{"horizontal_flip": false, "loss": "cross_entropy", "init": "small_normal", "optimizer": "soap", "max_precond_dim": 512, "adamw_lr_other_params": 0.00071, "grad_clip": 0.5, "steps": 21600, "final_lr_fraction": 0.1, "weight_decay": 0.02}
Rows from block 5 of a small image classifier, named by matrix and row number. Each number is 500 + 40 x the weight over its row's rms, rounded and kept within 0 to 999. All counts start at 0. Numbers have three digits each.
After each channel's rows are labels from the 100 images, of 14848, where the channel reaches its highest value: "strongest on" is what is common among them. Only what is clearly more common there than usual is listed. The data: rendered scenes of toy objects such as cars, trees, mugs and chairs. In brackets: how many of the 100.
# conv: pointwise conv (model.blocks.5.conv.weight, 384x384x1x1), inputs 0-54

conv.240:477516501555502568480560505499440511536542439445568434492502520526504497502485553466460507493476464555534475506547577434455481566496518568493524477409513415531495563
strongest on: arch (77); largest object: arch (75)

conv.153:479448527455434503461522392476467535450481528461562479503568511460491480515458489472497525473490500488542439568545445510460540467485460470557514516471564418466437464
strongest on: mushroom (59); largest object: mushroom (57); car (41); largest object: car (38)

conv.273:491526441483538507550454581515487487505490511481455503464413503442477444416428447490549532420429486528532439474393447469464524494491461458493582493481494486513498565
strongest on: pine (55); largest object: pine (49)

conv.347:491489538583466514449497459465503476406480434490485456502502541510441525460455488522517444548465510495608571499524479508519481500449555528488494561504478454511481503
strongest on: pine (50); largest object: pine (47); tree (33); largest object: tree (28)

conv.250:479551523530494514516541497578518422457467474541533491427503449515470474647475532495542538499481542474465521518482550473490538511478401499410471513445542555486569466
strongest on: count: three (63); barrel (28); largest object: barrel (25)

conv.139:467496524454471550461472458433559500505434452506548519571511423540493440433596512488519458491460443485444510511495488506494463482490465473584541465535504429485504542
strongest on: arch (77); largest object: arch (74)

conv.320:540496524590540530471507469532481483553525525456471490449535504546502525551500488494476503551481527542428509534470476516461566487469448541502530525437443525525500571
strongest on: truck (29); sofa (26)

conv.337:454473477479506516505459531488483499506521501418517477591482544536456506494452465456513486519487533427414506445562535545531547513461460451496517534499537511509439512
strongest on: mushroom (83); largest object: mushroom (81)

conv.254:506485475485531576464516507518507553494478534524549526494473515522489483551506484503442509494476426555507513507456545507453438511427505443534423481576488461418462544
strongest on: arch (40); largest object: arch (36)

conv.99:494499608473544455461572472477574475482535441488464514522541505525421507560517488514464527561426506554555555499507441490479510482471500450474443529494504608531491532
strongest on: mushroom (50); largest object: mushroom (49)

conv.6:491514483542504459504475472627576554493456506481486407499524522506479487503482514453504543504523498472527508514557494449588539518467537457537478519449491516503460538
strongest on: count: three (63); snowman (26)

conv.358:514414488504485403506568500451495544509514472505467511533481581436532465582463526480568521419531415534497501463482461545545486576517480549526470564531469528488456517
strongest on: tree (51); largest object: tree (51)

conv.278:465485498434463569388449498524561441459424488487486515553549501418486564580509502528485483436511522512521517500444526473444508543477514427459413528492494491455481403
strongest on: arch (40); largest object: arch (36)

conv.260:465442512511597485453499510543470516565502483556536444495465517432443557525507493499465555564513457508492454469477478464520480503456497553561475497439489569558544499
strongest on: tree (59); largest object: tree (52)

conv.382:513515470496464453480587530444493511570442524536476547437491477402470469522563467493541422521470460528471488473524536511470523533470507559499518540468576560428489514
strongest on: truck (72); largest object: truck (68); arch (26)

conv.296:492526451467532520504483501514497460454481546528498517481490500441453415524536490442499419520500509582526445470578475477537482489488549501500571544444479464428452568
strongest on: count: three (61); car (26)

conv.159:468506425469534480570530501487555438519505642447528515502532494495533514469467494442478489501489411542448498508508424560531553430464482446525509475492547521483498443
strongest on: pine (47); largest object: pine (45); tree (42); largest object: tree (38)

conv.294:516499446450566521475470563465468613573507533508505494483471484505500496565498568505506639508517491496481557504526442455551479518476553491487502535434482673406518472
strongest on: count: three (62); barrel (25); arch (25)

conv.248:479446432465494518476482494578460557501475436553537532515459493463501512476513461553496430477497481475537443420484482511534494491462516554477502526515507458438490529
strongest on: house (42); largest object: house (41); truck (25)

conv.96:477456529419446492522496458505511564449547478517526546476553490490500505455482483507468491525464494524450483476452510490487470517479533489507440475521514475456533537
strongest on: snowman (53); largest object: snowman (48); barrel (37); largest object: barrel (29)

conv.245:498464523521544470439497507495468507469561488471509443452493517522475572551475467491491474497543466536507493477614506494467482505478530486505514491513418554551444525
strongest on: arch (54); largest object: arch (47)

conv.263:447552542513502503506534413417517439473509487549540475546503468520491470487492508490477469528567517516528450493574466527489524532483428548483469473500439479472453495
strongest on: pine (34); largest object: pine (30); tree (26)

conv.303:422449489534498515494477442487514490523541478484459516496513514482506542462474493487492521424522541595528511530428493456446543450552462535515500484511472504537507477
strongest on: house (74); largest object: house (71)

conv.265:485503432521485565455488540462506485496471508448450512529481518473457489476575504531580466411562536523520580519513539468506483492501522548522426520540480491521461449
strongest on: tree (39); largest object: tree (37); house (28)

conv.185:501523469478591540505512452500500519585536506537571470458520463566488498478443490502489503582470553484554448556451544519518517505511494498512444519598519523499444475
strongest on: house (99); largest object: house (95)

conv.124:485476472538473470522602483483535490499471440469527428498461499530466451513466458580438497568537517493469544466483585533537482495564489519477491570506543497457561515
strongest on: pine (93); largest object: pine (91)

conv.203:478594552541483430563430560467546538465535514554501523491506510480470573435460491478580499524475477530428602487519503559420534512489514437458520518698493438489499470
strongest on: arch (69); count: three (63); largest object: arch (54)

conv.318:531448560472554545499469492512486500590470539470469497521551538463525492487518496480478465463503515459532528488483443537530528522458479442603490508484485514549551489
strongest on: house (41); largest object: house (38); truck (27)

conv.300:492526502572484415532512519476495538417551483485522466473520499583524434488550461550516553489493528566480496477533571517525459483552503579522437547489521508494454462
strongest on: pine (27)

conv.118:517577485497468481461479503530467464491493455441508515499496489535516563521437513535483483557522464466522511505455497488501528493545519484468597469541547546550501468
strongest on: mushroom (63); largest object: mushroom (52)